Weights of a small text-conditioned image diffusion model: batches of 512.
Rows from block 3 of the text encoder of a small text-conditioned image diffusion model, named by matrix and row number. Rows with one number belong to one neuron. Each number is 128 + 32 x the weight over its row's rms, rounded and kept within 0 to 255. All counts start at 0. Numbers have three digits each. After the name is the row's rms in percent of the matrix's.
After each neuron's rows are labels from the 100 texts, of 14848, where the neuron reaches its highest value: "tokens" is the input token at the peak. Only what is clearly more common there than usual is listed. The data: made-up waving flags. In brackets: how many of the 100, against the usual share in percent.
# fc1: MLP up (text_encoder.blocks.3.mlp.fc1.weight, 768x192), inputs 0-191
# fc2: MLP down (text_encoder.blocks.3.mlp.fc2.weight, 192x768, transposed), outputs 0-191

fc1.567 123:128128128153155068128128150128208128186075175128128128128128079087158084128128080065128128203164128162128183091128071128128128060128128128128128206197128128128128168184128154128093128128128170066189128128077128128103128128128128128101128185070035105128128179128196194098152128078166214128201128094068128128168048128128099128089080128128128164128163167128128128128128128169095174155166128128171058128128128128128128087128074128128128128083093128105128128128128128066128128128201128175197128128128128128128128128128128172128170128128128128128128128128089128128128128128128128165
fc2.567 072:064128128231128128128128128128128128128128128213128128128128128128128128128128128128128000171128128128128128128128128169128077084128074170128128128128128128128128128128128128128128128128128128128128208128128128128128128165128128128128176128128128076128167191128128128128128128128128195128179128128128128128178128128242128128128128128128128128128128128128128128128255128128128128196128128128128061128128128049019128128128128128128059128128128128128128242128128000128128128128128128128128128128128128128128128128086128128128128128088073128128128128128090128128128128128128128172
tokens: "<end>" (100 vs 7.6)

fc1.385 087:063174128128128128128128128070128128128190128128128191128199128128128128059184033128128091128207229128128212128168079053082128128128128128128128094128128128128128166128128128048068128128128128128128081128128128128067128128200070128128128128128075128128128128128128188128128128128080128128128128128128128082128196128128082128128128128128128128089128128044128064185128128128206173128128128128128055037128128128128128128128128128128128128128094182128045128128071128128128128128128128128128128128128128128188128128217128128128128196189128128128128128128128128128128128194128128128
fc2.385 059:203128128128128128128128128128128128128128128189128128128128128128128128128128128128128000128128128128128128128128128128128128184128208128128128128128128128128128128128128128128128128042128128128128128128128128128128128128128128128128128128128128000128128255128128128128128128128044128128128128128128128128128128128255073128128128128128191200128188128128128128128255128128128128128128128128128128128128128128128217128063128128128128128128086128128128167128128128128128128070033128128128128128128128063128128036128128128128128061128067128128128128128128128128128128128075128128
tokens: "and" (100 vs 7.1)

fc1.138 108:128128128128088128188163128128128128128128128128128128128173128084128128128180128128128128128175206128128066128128189128081045097190082162088034077128128208155128073074128128128128128164084128128128128128128128191167128128026128128128128184128128128185085128066128180128158128128128173128128128128128184128128128128128128077128128128084074128128190128128198128163128128056186174128049128128089128128189128128128128171162101128057128128128128178082128128128078128128167128128128128128128180128198128128128128191095128128128154187128128128186128103128063128128128128178128128128
fc2.138 126:178128128128096128128128071128128128111128128164128128181164177223128087176128092166128128128128061128128128155200128128128128128128161109083128128146062163078087128128128128128078128072128089217128128128105177181128128128128128128128128128128128104128077168169128128181128128112128128085194054160028200086128128128128128171128162128128128128128128096202128128128128092106195190128086128128128128156128128128159176128037128055128128128056154128128128167128128128128128128187190128128128128128128052109128128053086098128128100128128128128188128128177081088128176094128128128128
tokens: "<end>" (85 vs 7.6); "many" (9 vs 0.5)

fc1.435 177:077153082158128103102128128089193128185079196155148128128128111088168103104128128063106128172128172149128128128128082128128128060159128128128166199195128171111128168128128164091128151100128128063158161128057103128128128106160160128070168190073128101128112160186128183128128104070128188128216105128080101128175075128157128168128128072102128128150189146128128089128155128157128173128128128128172080128100090093097128128128128128128079128065105128086128128128128128098128068172186128185176128128163128128112151128128128183128128157128108128128128194107065092087092103097128128191
fc2.435 075:128128128255128128128128128086128128128128128205182128128128128128128128128128128086128000128128128128128128083069128128128128128128128128128128128128128128128128128128128176128128128073128128128128128128128128128128128128128128128128128128128128057128128211128128128128128128128128128128128092128128128128128128128255071128128128128128128128128128128128128128128255128128128128128128128128128128128128128029033128128128128128128128128128128128128128239128170027128128128191128128128128128128128081128128128128128128128128128163128075128128128128128128128128128128128128128128
tokens: "flag" (88 vs 7.6)

fc1.747 119:078128197128128128128094072128102179128196128069128128045186030128192096128128180128087128154128163128128189128228128128128128128128128128128078128128128158128128128090164128128128128128172128071128128128128128128128128128014128128128067128128128164128167128128128156128062159161128128128085128128177157178128077128128128128066128071128170074128128128128128091128128098128153174128128128128169061100168128128128090128128158128128029128128095128170128089128128094128072128128128128128128128128164128128128128128128128079084128128128128128128092074128194128128075051193128044128
fc2.747 127:071159128128128075097128128092128186190112128094128128128128128128128128159128128091128128166128128128128092128128128128128171128038128128128128128048128199128102128128128128048128061128128128128128128128164128128152128128128105128128224128128175128128086128128091128180128128155128080128097060128160128128190037090128128128128155152128180128173128128128128128016128019128128128128128128128128128128160128128128193128128161128128128047128128128128173128152187128160057128069128099128128128128071128049128128065211128128128128058128075128184180128128128128169090128161128128128
tokens: "a" (100 vs 3.6)

fc1.537 100:128077128095128128128155128128128072042128128128204128128128128079128128128182166085189128128128128227128128128182128128128058128128128128128128128128128187128083128170128169208128164128128102128128128128128128128128128197075128128128092128079046162043128128128128187128150128099128128128128128204128128128231128128128128191128128128128128181128223128175128063128128099128128128128128128128128027128128128128166128128128128128128128128128128128128128128186128128128128128128182077128128128128128128128128128050178128128128050185073128075128083030128128128128128128128128079128
fc2.537 073:031128128128128216128128128128128128128128049055080128128128128070157128128128055128128128128047029231128128128128202128128128128128099010128171128128128181128128128077128053128128128128128128128128128128128128128201128128128128128128128128128128182128128084128044128128068128128128128072128128128128081128128128128128178128092128128172128155128128128128071128128062128128128128128128128128217128128128128128128128128128128128128128029128128160128128048128128189128212128128128128128128128193128128128128191162128128128128128128128128128128128128167128159128128214128128128100
tokens: "a" (65 vs 3.6); "crescent" (16 vs 0.6); "white" (12 vs 1.7)

fc1.608 111:128128128128128128128128128128128185103070255128179075128128064128034128157128128128128128128128158128128128128128128128128128088128128128057128128192128188128128091061177128128128128128128128181128128128128128128128080152049054221128069128128175090128128128128166209088128090128128128128128128128128128128092128079128128085128086180080180128128188156128159128105128128128165192128128128128128128128128173128128083128128128128128128128128128128086162128159128128128128182083128128128128044128180158181097037128172128128107084183128128128177128128159128062128128128128128128164
fc2.608 123:158062128128086060128128194128070162128128128128089160128128186181128172128128128128037100204042128128128128128174174128128153128128128094094128128128054086172128158128177128153093128162128128128106128200128203128128128128128128128128063107128128096128128170128128128128128128173107172190062050128128205128078128128128128128128128128128128128128128097102128128128128128068128157128211128128128177128128175128162128178128128128172079182128148128128128071128128128096128128150097128153128152128128072195128128112166128007128128082128097180128128096069128128128128182128128171128
tokens: "stripes" (39 vs 0.5); "red" (33 vs 1.7); "a" (19 vs 3.6); "orange" (7 vs 1.7)

fc1.566 112:166057128128128128182086128128128128098089176128128128128098128128128128128190128183128128128128128128128205128128128128128071128128184128096128180184128128093128060128128081128166153128169128128079128128128071107128038158128069198128128128128099128128128128128198193093128128128128191128128128128128128128187128128128128218128081215128214128128181183128248128067082128128128128128068092128128071128128128190128128128128128128153128128128128101128167128128128202128128184128128088128128128128178128174128080128128128128128157108061128128128128128128128069128169128098128097189
fc2.566 117:128080128066053128128128128128155177128128148128036188103128128086128128128128128128128128075094091091128104128128159085128128093096128128128128136167105128128190081215128165128164074128128098176101128128154128168128128182100128128186128128128128128193159091128128128128128128168128070128128128128128144128128128068128128128128128207099063128128128128128148177089085073128070128145128128128128090128128145128128167128063128074128128128128212128128128089206128128128189128070128060237128128177128079128128087128075128128128128098104128128128188128128128162181128128032128063128
tokens: "and" (25 vs 7.1); "pink" (21 vs 1.7); "black" (15 vs 1.7); "white" (13 vs 1.7)

fc1.522 125:128128128128128128164128128177090128128167167094179128155157128097128128157128128106076128159075128128128057178128128076128046128128175128151128176128128128128128033178079128093128160128128128182128128128128128168128204128128128128128074128086158075128128094084194128128019128128128128156191128181128173168128128128128128069128128128072092128128128128128128054069128062161072175128081091128128128161128128128128128128194128082128128128128096128128128128128128128128128128091194128128169128143128195172128080128128128128128104128128128199128164192094196208128128128128128083205
fc2.522 125:154128091128128175128128128128128069161217128101103128178152128128197128154170128128069217128046128128048082128128128128128128179128128128180128164128167128128128128128128128093128095104128128128128128128128128128128128128128128089128128128128237154128159128151098128128057128128098128128161172128128128128028128128128067075128128128184073179181069082128128128128128128128067188128128128176128128128128180128200128128161128128128128128128128100082193043128128177082094128128128159093128181128128128094128128080128128100046128076128128198128198128128188128128128128128099128128
tokens: "teal" (33 vs 1.8); "orange" (30 vs 1.7); "yellow" (8 vs 1.7)

fc1.536 116:128166128128049048128128190128186128072157191090128128128128128071088180128128128128128128128128128128210202161084128128128088097057166128067128102166128172128128128128128165128128128213075128128128128128128074128128128128189159128101082128128128128128128128128236128128128128204158058084205160128128177128128128172128128083088128128128076168128128069128128172053128128128128128128068128128169128128128128128128128128047128128128083128086128190128128128128128128128128200128128093128128128128053128049128128128157128167128159128186128128128128128128168128128128128093128128173
fc2.536 145:128099088128128176128128128175128128098128041128128100128128167128128128128128128128128197128128081128064022074195128128128167172128128081203090128128128086128128128128171128128128128098182063128166049128128128128128171128052163108128163128128128128069093072128027128128128128089128155157045128144128128128128128083128128186128128128159111128102128160198128128128104128085128101128160107101128128201092089075128128128183128128128149128128128128176104128128128128128181162201188197128040128128161175128088164098128128148128128128128128128128128093159153087168128128091086105128
tokens: "and" (50 vs 7.1); "white" (7 vs 1.7)

fc1.356 094:128071128128128128163128128128128184128128128075128128128128128096128128128128128128128128128210128183128128214128192128128128128070128071128163128128128128128128128128128128128128163128037103128128088128128128215128128128128177128128083128128128128128128128128128128175075128128128128128128170128128083128078128128128188128128128128069128128128186078128128128128087128035189200128128128173128128196128196209179128128128168128128128128128091182128128052128128197128178128080203128128128071172128128128128040128128072128175128128128184174188085190128086128047128128128128128128
fc2.356 118:128104128176090128128128128194128128087128151128128128165128159128128128128128128190045055128128128171160128128158128091128167077128199102128184128128128128128128128171195148128128062128156220175176128177128128128128128105128128128128128173128128128128109172128193128128128128128128128194128128083128206128128128113128090128128128128099070128128185128128096128128088128128163171098074215128128193128128128128048128154128128128042128128128148128128203128099111128168128128128161128128128128128182128196128128072220198128128128084128002128165128128081128151128128128128128128128
tokens: "stripes" (74 vs 0.5)

fc1.465 087:128071128128070128128128161077180128085128128085186044128186128128128000191128128128128170128128172128128128128084128128128071128128128128128184128128128128128073128128128128128128128128128128128128128128128128128128074128065182198128128185097175185128128092128128221128128128128128128128240128181128128238179128128128128128128128128167128176128128128128128128128128128128083216128128128088128128128077077128128128035080128128128128203128128128128128128128128084128128128128128128128128128203097128128128128128128128128128128128128128128128128128185128128048128128128185055084
fc2.465 083:128128128128128164171214128128128107128128128192057128128075128128171128050057128128128082128128128078099210128128128056128216128128128128128128128128128083204128128128128128128128128128128128128128128128128073128056128179128128128128128128128080128128128128087128128128205185203097128053128089128046128056128128128183128196128128128160060128155128128128080128154206179128224128128128128128128128128193128055128128128128128128100114128128153128128128158128072128128243128128128128128128128068128128193203128128091128128128128128128128128128128128128128128128128148128128128128
tokens: "," (97 vs 21.1)

fc1.371 126:167128128128075128187058128161128128163128128128128128128128128049128128128128128128128163128091128128095128128101092128177092096128179128128128128128196128128128057128066128086168156145128128128173107128128128128128128169128128128179128128108217081128154128082128173165056128128128128128154128184128128161174128086128155100104091188128069128128128192128128072128128105128128192128071097128128128128200128128128072128246159128156128128128128128128128128173128128128171097128128128103191071128088222128179093128173128128128085128128128213097159159074128068128102128128128069197
fc2.371 134:128128128088128158170128128128128097113128128128128128185128099128183191128128183128128128128088191104128069128128104128128128200128128128128154141128128128128108128128141109071128057128084184128128100097166128096128128128128128055128128128128128208163185128128128128128128128099092128061178071164086128128128128159099128040088088128128128128169128128128128128151061074192128164128128128149128212128092197128184160165128128128020128128128128128078180128101128128128156174100040222097128128128128128128128128128128181128083128115187128189128128128128128156070059128190128128128
tokens: "teal" (73 vs 1.8); "green" (16 vs 1.7)

fc1.559 079:088128128128128128128128128128191128128128212128221128128181128128128128128128128128128128128128214128128128128128128128128128128128128128128128128128128128128174128128128128128128128128128187196128128019128128128060051190077128189063128128128128128128023128128128128128128053128172128071128167079128128128056128128128128061086128217128128213128172128128128128067128128128128128128199128128128128060128128128054128193128074128128128128128181128128128128128057128128128128128128128175226128128193128128128067128128128128128070128128128128128128128128073176128128171128128128128
fc2.559 060:195128091128128176128128128128128128128128128128128128128128202128128128128176075222128050000128128128128128128128128128128085128128214128128128128128128128128128128128128064128040128128128128128128128128128128128128128128128128128128128128128128032046128128128128128128182128128128128128128128128128128128128128128128080035128128128199128128128128128128128128128230069128128128041128128190128128128045128128128128128128128128128000128128128128128128232128128128128128191128065128128128128128128128128128128128128128128128128128128040128128044128128081128128209128128128128128
tokens: "," (66 vs 21.1)

fc1.303 100:128083128128128128128128128128128128128128233084128128128128128096100085128128128128164128128098128128128128128128128128128067022128196128186128128179128200069128060128128128128128192128128128090128128128128128128128128171081128128128128192077128160128180128066128197128128128128128128128128164128157128128187128128128128066128064128128128128128201046181128064098128061128086171190128128128164074128128128128128049128128172128128128128073128128128182128128180128128128128128128128209128062128091164128128074076178128128128128128128128083128073128160065032128128128128094128128
fc2.303 115:128128128162128102085128128128128128128128128128158128128128128128199199128128128181047128128070173128128179087193087128128128177114128128049128128088128061178128128193128128161105070128128128128128128210128164128100128128128069178128128074128165044128128185128128067128128128128128128128128093128064128128083128128128128128128128128203128157128128156081128170150128185128128128128128128128128180128128183086128175181128070128128128189128128128128128128159128070057128078128128128104128128104128074128072128128128128099088128128128128180037128128056196240128128128128128128128
tokens: "a" (60 vs 3.6); "orange" (40 vs 1.7)

fc1.549 097:084027128128128097128128128128128081128128128128128128128128128128000128128128128128082172128128128128074186128088128128128089128128176128128128173128128128128189128128204128128162065128166128067128080067128128128128079128128128128128220128128128128128128075167128128128128128010128167202128128128204185128128128128128192128128082128128128128128128128128054128128128128128128128128171128128128057211128128128128166128053181128128187175128128128128128043128128128216128096128213128128128128128128128128128128128128054128128128128128128128128128128128128128128128128128128128128
fc2.549 096:128128190000128169128128128128128128071128128065128128128128128128128128171088128128128128055128171128057227128128128128128128128178128128128128128128128128088128128128128128210210128128155128128128128128128191128128128172128086128174128128128128128128128128212128205070128128128128128128128128128128128128173128128128219128128128128128128128096128128128128059128018128128128128128128091128170227128128128128128186128128074128090128048128128063128062168128166128097128128128032128128128128128176128128060128128128128128128128173128128128128128128128193128128128083128128076100
tokens: "and" (91 vs 7.1)

fc1.458 106:077091128128163052128091128128166128128128153128185128061177073128128128084164095092128128201128128128128128076128128186128128083128128128128128181128128166128128164179128128128128128128128128072128167168128074128128178128128171128128128196128172090128056128128185204043092089128128211128171128128128204128166128128102128128061038097094185128128181128082128128078165128128128168128128128128128064098128128153093205160128128160128067198128086128128084128156128128128128128128191092128128128128167179128128128128128128128165128128128082093128036128128128128128128128154128128128
fc2.458 071:128128128248128128128128128082128128128128128180128128128128128128128128128128128128128026128128128128128128070128083128128087083128128163128128128128128128128128128128128128070128128046128128128128128128128054128128128128128128128128128128128128010128128208128128163128128128128128128128128091128128128128128128128214128128128128067128128128162128128128172128128255128128128128128128095178157128128166128128004128128128128128074128128128128128128128250128081002128128128128169128128128128128128128067128128128128128128128128186128040128128128128128128128178128128128128128128
tokens: "<end>" (100 vs 7.6)

fc1.463 106:080163153089023192237128193128192128128128128031128128128128128067128128210128128128128185128075128128128128128128071128128064128128156128128128128180194208128128128128128128095128088224104053128128128128169047128128128128128128082128128128128128128088128050128190128128128128185128128128128128128128170128196087128128185172163128128128128128128128128128128128128082128128190128128128064128128128128205128128128128128186128128128128128128128128128128128128128185081128128128158128128215128128128184128128128128128128128059128128128128180128128062128177128128128128128128128128
fc2.463 128:180160128128128128128128128128128098128113128089128128186128128128128128173072172128201128100168128128128128214158128128128128128128128229128171128128128066086128095128072128128128128128128128128128207128128101128128128182128163128157128128064179128200128128200128128128179128114174128165128063128071194128075128128128128036128128128097128070128128128183106128128128128153171128128128128128128128128128128041128128128104035128128128128088093128128219128128075128174128128128128128081176128054085128128094128074128166128128128128128178128128173080128128108128128038055128128172
tokens: "teal" (69 vs 1.8); "and" (21 vs 7.1)

fc1.558 091:128128128128128215173128128171181128128188230000172128190128128128128128204165128128128128162165128128128051128128128128128128128128128128064128128128186128064128128128209128128128128128128128128128128128128128059185128128128081128128128087128178128128128128128128128197128128168083128128128128128128128230128187128052128128128060206163128128128164128128128128046128128128128159128128128128092128128172229128128128096128189128128128128068128128128128128128128128128128128128128164128128128128128181054128128062128128128097128128128128128184186128128128128128128196128128165128
fc2.558 076:128128128128196128128128128128128128081128032128128083128128128128128163128080128128128165209128128128128209087128128219128128207128128233128128128128128128128128128128128128040128128128128128128128128170128067128128128128128128128128128128128154128128128128128128128128055128192128128128128128217128128128064128199128162128128128128128128128173128128083128128128128128128176128128128128128128128128022128128128128128128081128128128128128067128128128128128128128128128084206128128069128128017128231210128128128128177128128128128128128128000090128128128128128128128192128128128
tokens: "teal" (34 vs 1.8); "a" (31 vs 3.6); "and" (18 vs 7.1); "green" (12 vs 1.7)

fc1.455 108:100159156128128128203189128128128080128128184128128128128156128128179128191128128069072165173128128094128128155059063128128128128128128128128128128128128128128128128128128079128128128128128042128195061128128177152128128128128128040163128128128148128128162093082081128128128186128086128128205128192128177174128202128128128128128128065128083128128128128128128031182091097128074128178128047096081128128128128128128128128189195128128128087128066128128128128128128128128128128128128128128210202128128128207128128128128128070128128128128128128128128128058128128128085038128128128171
fc2.455 110:128128128128128128128097128128128093128128128128128128106168128128128128128128128128128128128002128128128128128103128103128048128128128128179128128128128128204128097128128128128128074128066128150128128098173128128128041128095128128183040186190128128128128128128128128128096176128128128128149128190078207189128128128128128128128062087128128176128128128128128075085069128128128182077128166180128190128128128206158210157043128029128104128128128128128128066093128205190128128071128128128151089128188128128085128128128128128055128092090128128128128071128128162128094128163128128128
tokens: "teal" (27 vs 1.8); "yellow" (24 vs 1.7); "green" (17 vs 1.7); "orange" (8 vs 1.7)

fc1.296 101:128036128128128128128128169128170128128128201128197128071128080128057169128128128128128128128128128172128213128128128049128171044083128052079128128128128128175061128128198128128166128187174128128128128128128128128084128128128128128072099128083044128128128078060178128079128128128128128128201128128072128128199128078128128128128128128128181128128188128128128128043128128179128233088128128128128128128188128128197128128128128068128082128128128128059128128128128128177128128088189128128128128128128128128128128128168128128128128160128184128128128169128128128128128128128183128128
fc2.296 082:128128128128033128128128128128128128128128128061199128128128165211181128128080128188128128128128128128128202081169128097054128100192128085128185083071077128128128089128186128128177128056128194177128128189128128128128128128128082128093128128097128168163128128128175128128083128128128128128128128057128074128128162128051128128128128128128191163128128128172128128128046174128179128128171168128128128128158128169212128128128128128081055073128128128128128067046128128128095128128128128128128128199128074128193088128128128128128078128128052128160128128128128128128128128161128128128
tokens: "stripes" (83 vs 0.5); "white" (11 vs 1.7)

fc1.609 110:128128094128128196167128224128128128128162128128128128128170050095185128128128128089128093128128216128215214164075068128052128128128083128087128128176128128170128085049128128128158128128128128128128128128160096163128070128128128223128181128128128097128104128128164128098062067128128150128175128128069128128128128128128128128082128166087162128128128128128128128128159128190128128128093167128128128089214128128168128128128128128128128169158128164128128128128105128168084080087128084128177128101128128072082128166172128128128080128128128128176088128128128192128068128206185128164
fc2.609 065:128128128177128128128128128128128128128067128128128128128128128128128128128128047128170048128128128128128166128128128128128128174128128128062128128128128128128067128128084128128128071067128199128074128128128128128128128128187128055128128048128161056128128242128128128128128128206128128064128079128128128128128128063224128128128128128128128128128128128128128185128255128128128128128128128128128169096197128078128128128128128128128128128128128128128128184156128128128128128128128128128128128170070128065128128064128128128128128128128036128083128128193128128128128128128128199128
tokens: "and" (72 vs 7.1); "many" (28 vs 0.5)

fc1.576 110:164128128128128192172128128087128128128087170128128165035128081128128128128168128128174128065128128166128128128128183090091106128128128128128076128159152128128128128128151176128128194128041128128128128128128128128128128220128128128128128128128183128128128128065128197100077128128128128128049128128128075128083128128128128068050128128128128128128128088128128128128128128089177128128177196079128128255128128128128128128128165203181128128128128128128128128128165128158128128078191128191128032128166128128128128128128128093128074128128205128128128072128128128128040128164080068128
fc2.576 106:128152128128128154128128128128128128083128128097128128095128128166061128173066176167227107128128170096128057128064128128128128128067183128128128128128128128076128059086128182128211128218128102081128128234128128198190128128128128128128128128160128128128128162128128128189078128128128128128128128128167128128128128128128163128206176159051128128076093128128128128074172128128168128128128128128128128128128128073128128152094128128128166100064128128128128128163128128128128128128128069172128172128174128180128128128187128077162128128128096182128163038128154048128089194128128128086
tokens: "<end>" (75 vs 7.6); "circle" (17 vs 0.6); "a" (8 vs 3.6)

fc1.462 141:090128128176154066128089128093199128179098188183174128128183081128128128128128073033128128167128128175128172128128094128128113055128128180128184223210128168128128164128128128095128128128163128080128128128072128128128128094151104128100128180079107095161090128173177201091128106088128181128206128128128128128128089128128128128128128128128156128148177165128128128096128128181080182128160078100128052128128128102128128099088095128128096128048085128103128128128128096128128104174195128177195098128128128128099128128128128170159128155128093083128128178128090128080093128128128128163
fc2.462 071:128128128255128128128128128063128128128128128218128128128128128128128128128128128128128010128128128128128128128128084167128128128128079128128128128128128128128128128128128128128128128128128128128128187186128128128066128128128128128128128128128128049128128238128128128128128128128128128128128128128128128128128128128242076128128128069128128128128128128128176128128255128128128128128128128128128074128128128031040128128128128083128128090128128128128128254128128026128128128128128128128128128128128128128128128128086128128128128128128071128128128128128093128128128092128128128128
tokens: "<end>" (100 vs 7.6)

fc1.714 082:128128128062128128128128223128166128128128128128128128128234128128128128128196128128044128050128179183075073128210128128128128177128086128128128128128128128128067128128128128128065128128128128128128082071174200128128128128128175059128089128075128128128128084128128128198128128172128128128128195128032205128128128128050128128060128128128128128128128179168128128128128128128128128176128128194128128128128076215213180128128128128207128068176128128182128128128095128128128128128128128128182128128128128072128128128128083128128128063128128128128128128128128128128128128128128128128
fc2.714 096:128056128128128165128128128128128128206128196128191128041128128128185197128075128189128128175128128128128072128128089185128196128188128128128128204086128128128207128128046128128128128128128128128128192128128076128128128128128200128128128128128128169128059128128076128128128200066128152128128128128128128128186128085163128128128084088128058172128175128128128128177128190128128128128128128128128128128128048006128084128189128155162128128128128128066128128128128106128128128128128128128201071128128128128128128128128128171128079048128103128128128128128128071128128128083128128128
tokens: "," (100 vs 21.1)

fc1.691 085:128128128128128080181128128128128128128128255128128128128128128128128128128128128074128128128184128128128182128082128092128181069082128128087128178205128128043128065041128177128128128164074128128128128128128181128128084128128128128128128081128128128082128128128224128128128128081128128128128128128128194128128128128128128065033128128062128059128128068128128128080128128128163201128199128128128128216128189128128128128079128128128128069079128190128157128128169128128128162066128128219128128128128185128128128128128128128128085128128128070128128175128128128128128128128128128178
fc2.691 071:128050128205128128128128178128128128128128128128128128128128210235128128128128128196128019128083128128128071094128128128128173128128128128228128077128059081128128128128176128128128128128128128128128128128128187128128128128076128060128128128128128035128128128128063128128128128128203185128068128077128128128128128128191128128128128128128128128128128128128128128073255128128128128128128128128128128128128128051084128128128128128128128128128128128128128208128128066128171128128128175128128128101196128243128128128128128128128128128128057193128128128080128128128128128128128128177
tokens: "stripes" (100 vs 0.5)

fc1.716 107:128128128128184128128128178128128128128128194040192128164128128128156128169128128128128128128128128194168128128170079128128128128128128128075128128128128128128128128090128128128076044128159128128186128128025128128128128173128128097097097128128128128128100128156128128128059128128167088128207175224128151128212128128082128128088128157128065088128128128128070079128128128128128169086128093128128052210063128187128128128128128128185128064128000175128128128128162128128202088128128128128094128128128178128128088128167128128128172128162165076083128128174128128128128128128128128128
fc2.716 126:128147115177128128128103128128128090093128108128128098178128128170128207128128128192128128128166096128145060128128092087046205152095128059092095150089128128081166076128128196128093128128165128128179128128128128128128128168128128128086128107098128083128095128163128080128089128096164128156095128231169128128172128066128128128107128166128054077128128189128072128128128172128128170053128128128161093128065128128128128128128128128074128049160086128128169128128128059128128173160128190128128167128154179094096156087218147128160128128128128085078128128191128128157128162128096128092
tokens: "flag" (100 vs 7.6)

fc1.430 090:099210077035128194128128128213168128128128128128128128128128128166128128128128128079100168128128128128052128128128128128128081128128128128128128128128128128128128172128128128168128128128085128128128128128128128128069128128128128087128128128128128219178128062068128128085128187128128128128128128128173012128216067128128246128128087128128128128128172128128128066159128177087128128128128071128128128076128128189236128128128128176128128128128074128044128128083128166128128128128128128128128128128128065128128128128128128128062067182128128128128216128128128128175128128128128128128
fc2.430 094:128160128179128079128128184128087128128128128128128128128128067128055128128128176168128128128189042060192128128128128128128128128128128128128179080128128128128128128128128054128128128192128168128128128069056098172128128128128128128039128128128128081128086173128128128128128100128198128152128128074128128128128128128128053128128195199128128163052128188128036128128128191128128128128128173128128128128153128128059033128128023128128128051108174128173128167128072128128128128099128080128128128128128169128128128160128128128218080172128128128179128128128154128128128128128128128128
tokens: "," (72 vs 21.1); "and" (28 vs 7.1)

fc1.185 101:128071128086128128128128193128128128128128197128128162053128091128032165128128162128059128167128128128128128177097128128093076128061128128073072128128128182128128074128128191128128128128066128128128128068163128173128064128053128163128128128128183128128128128128220164128076128128128128128175172128167128064070128128128128128128085166128128128128128092128215128128128128090128177128061128128128184128128128128128128128128128128128128128128170105128128128128128128184061059128128128128203128064178128128128128195128128128062128128162128128097128128128206128128128058128203128128
fc2.185 120:128067160128128128128128128128128128128177128128128155128128153176128179151128128078128128083099109128071128061128128128128165128079128128060128149184128128202128128128128128128071064094201107128194128218128171179128128128142128128128128056128179128128046128191128128128128083128128128199085128100077128128128097128187128128162189077128128128128070128128128128128128074128128128128207128089128128128188166128128204159128150057128128128091066128128128128128128128128128128128161128128081128190128128109128128045110128128128128128128000095128164128128168128128162128128128193128
tokens: "<end>" (99 vs 7.6)

fc1.327 106:082128128128176081180128128093128128128128176128128128128163058128175128128094128128128128128128128128061128128128128128128128095128077128087128192205128128128128128128128128128128170083128128097128128128128128187128067128174128128167128176060128128162128180128192208068128128036128205052178128128128128128164083128128128128128056128076128081128198128071228128128169128175128202062128085128166128164128128128128128128128128128128128128103128128128128163128128128083077174093128188174128128128128128128128101128128128128128096177128128128128128128078128096048128042128128128199
fc2.327 068:128128128255128128128128128128128128128128128179128128128128128187128128128083128128128000128128178128128128080128128128128128088128128128128128128128128128128128128128128128087128128128128128128128128128128128128128128128128128128075128128128128027128128202128128128128128128128128128128128128128128128128128128166255078128128128128128128174128128128128128128128255128128128182128128128128128081128085128036016128128100128128128128128060128128128128228128128012128128178128128128128128128128128128128128128128128128128128128128128128128128128128128089128128128179128128128171
tokens: "flag" (100 vs 7.6)

fc1.460 109:128128202128128128128128128128128128103128209096189128128128128128100128202128128128128128186162128128128128158128128128128079128081178128037128128128084159128128128084184189128162128128128128184158092128057128128128045169128209128072128128128128128128128128128154128128082128128128128088197128215150128099128128128128128128031128128128067128155128097128128128128128082128067169086128076128128128228044163128128182128128128128128128128036061128128180128128128128128128128128200128128128128085128168171128128128151128128128128128232128091064128128128128128128128163128128128128
fc2.460 113:128128128197128128128128128128128101128128062128128081177128128128097160128128128128128180171128088128128052026128128128046211169128128128154128128128076054128128128128128128128086128128128128187198109128128128128093198128154128128070128128128128128128076128153050079128128182064163149128128128158167128128176191128166128173128128177128128128128128128128128071128081195128128128128178128128166128190077128128128128128128128128128128028128091183128128128128128086128197128177128186128128128128128128128106128092193084128168128128128128085128237128128128104128093128128070128076
tokens: "flag" (100 vs 7.6)

fc1.550 122:079153128157128128128128169128176128182094197174206128128128084080128128128128065128128128179128151128128175128102076128128128060128128128128189239210128128128128128128128128128128149104128128044171152128085073128128151128151128128048128180095128128128128128176161173128128128089128172128178128128128086128189083128169077167128128091128128128128174166128128093128169166179128180128128128128153026128128128128091128128088128128128100128094079128106128128128128128085128128172238128160200128128128128128128128128074128172160128156091128128087128191096128128084128128128128092181
fc2.550 071:128128128240128128128128128128170128128128128171128128128128083128128128128128128128128008128128128128128128128128128128128128128128128128128128128128128170090128128128128128128128171128128128128128128128080070128128128128128128128128128128128128032128128222176128128078128128128128128128128089128128128128170128128223128128128128128128128128128128128128177082128255128128128128128168092128128128128128128036000128128071128128053128128128128128128128255128128010080128128128128128128128128128173128128128128128128128128128128170128085128128128128128084128128128128128128128128
tokens: "<end>" (100 vs 7.6)

fc1.181 094:128128128128065128169128128128128196128128128083084128128128128062128128178128128128128128128176128128184073128128128128089065030049190128068128128128128128128128156202128128128128184181128128194128128128128191128128128128128128128128074128025128061182128128128128128128128128171128128128197128184128128128179072128128128087128128128128128128128128128071128128128128128128128128128128128128161128128245083128128165128128128071128045128096076128128057128128128128128128128128128128128204128175128237128128128181214128128128178128128067128128181128128128128128128128128128128128
fc2.181 083:000128128076128128128128128128128128077128128128128128128050128128128128128128128128128220128128128128128128128128128179128128128128128128223128061128166128046128128177054128018128128128128128128128128128128128128128128128079128083128128128128128128168128047128128128085128128128128128128128212128128056128128128128128128216128128128128128128128128128128128042168028128128128128128128128128128128128128128128214128128128128128128211128128128128128128103128128217221128128128128128128128128128128128157128128128128128128128128128128217128128128128128128011128128128128128128128
tokens: "teal" (39 vs 1.8); "a" (25 vs 3.6); "grey" (19 vs 1.8); "saltire" (7 vs 0.5)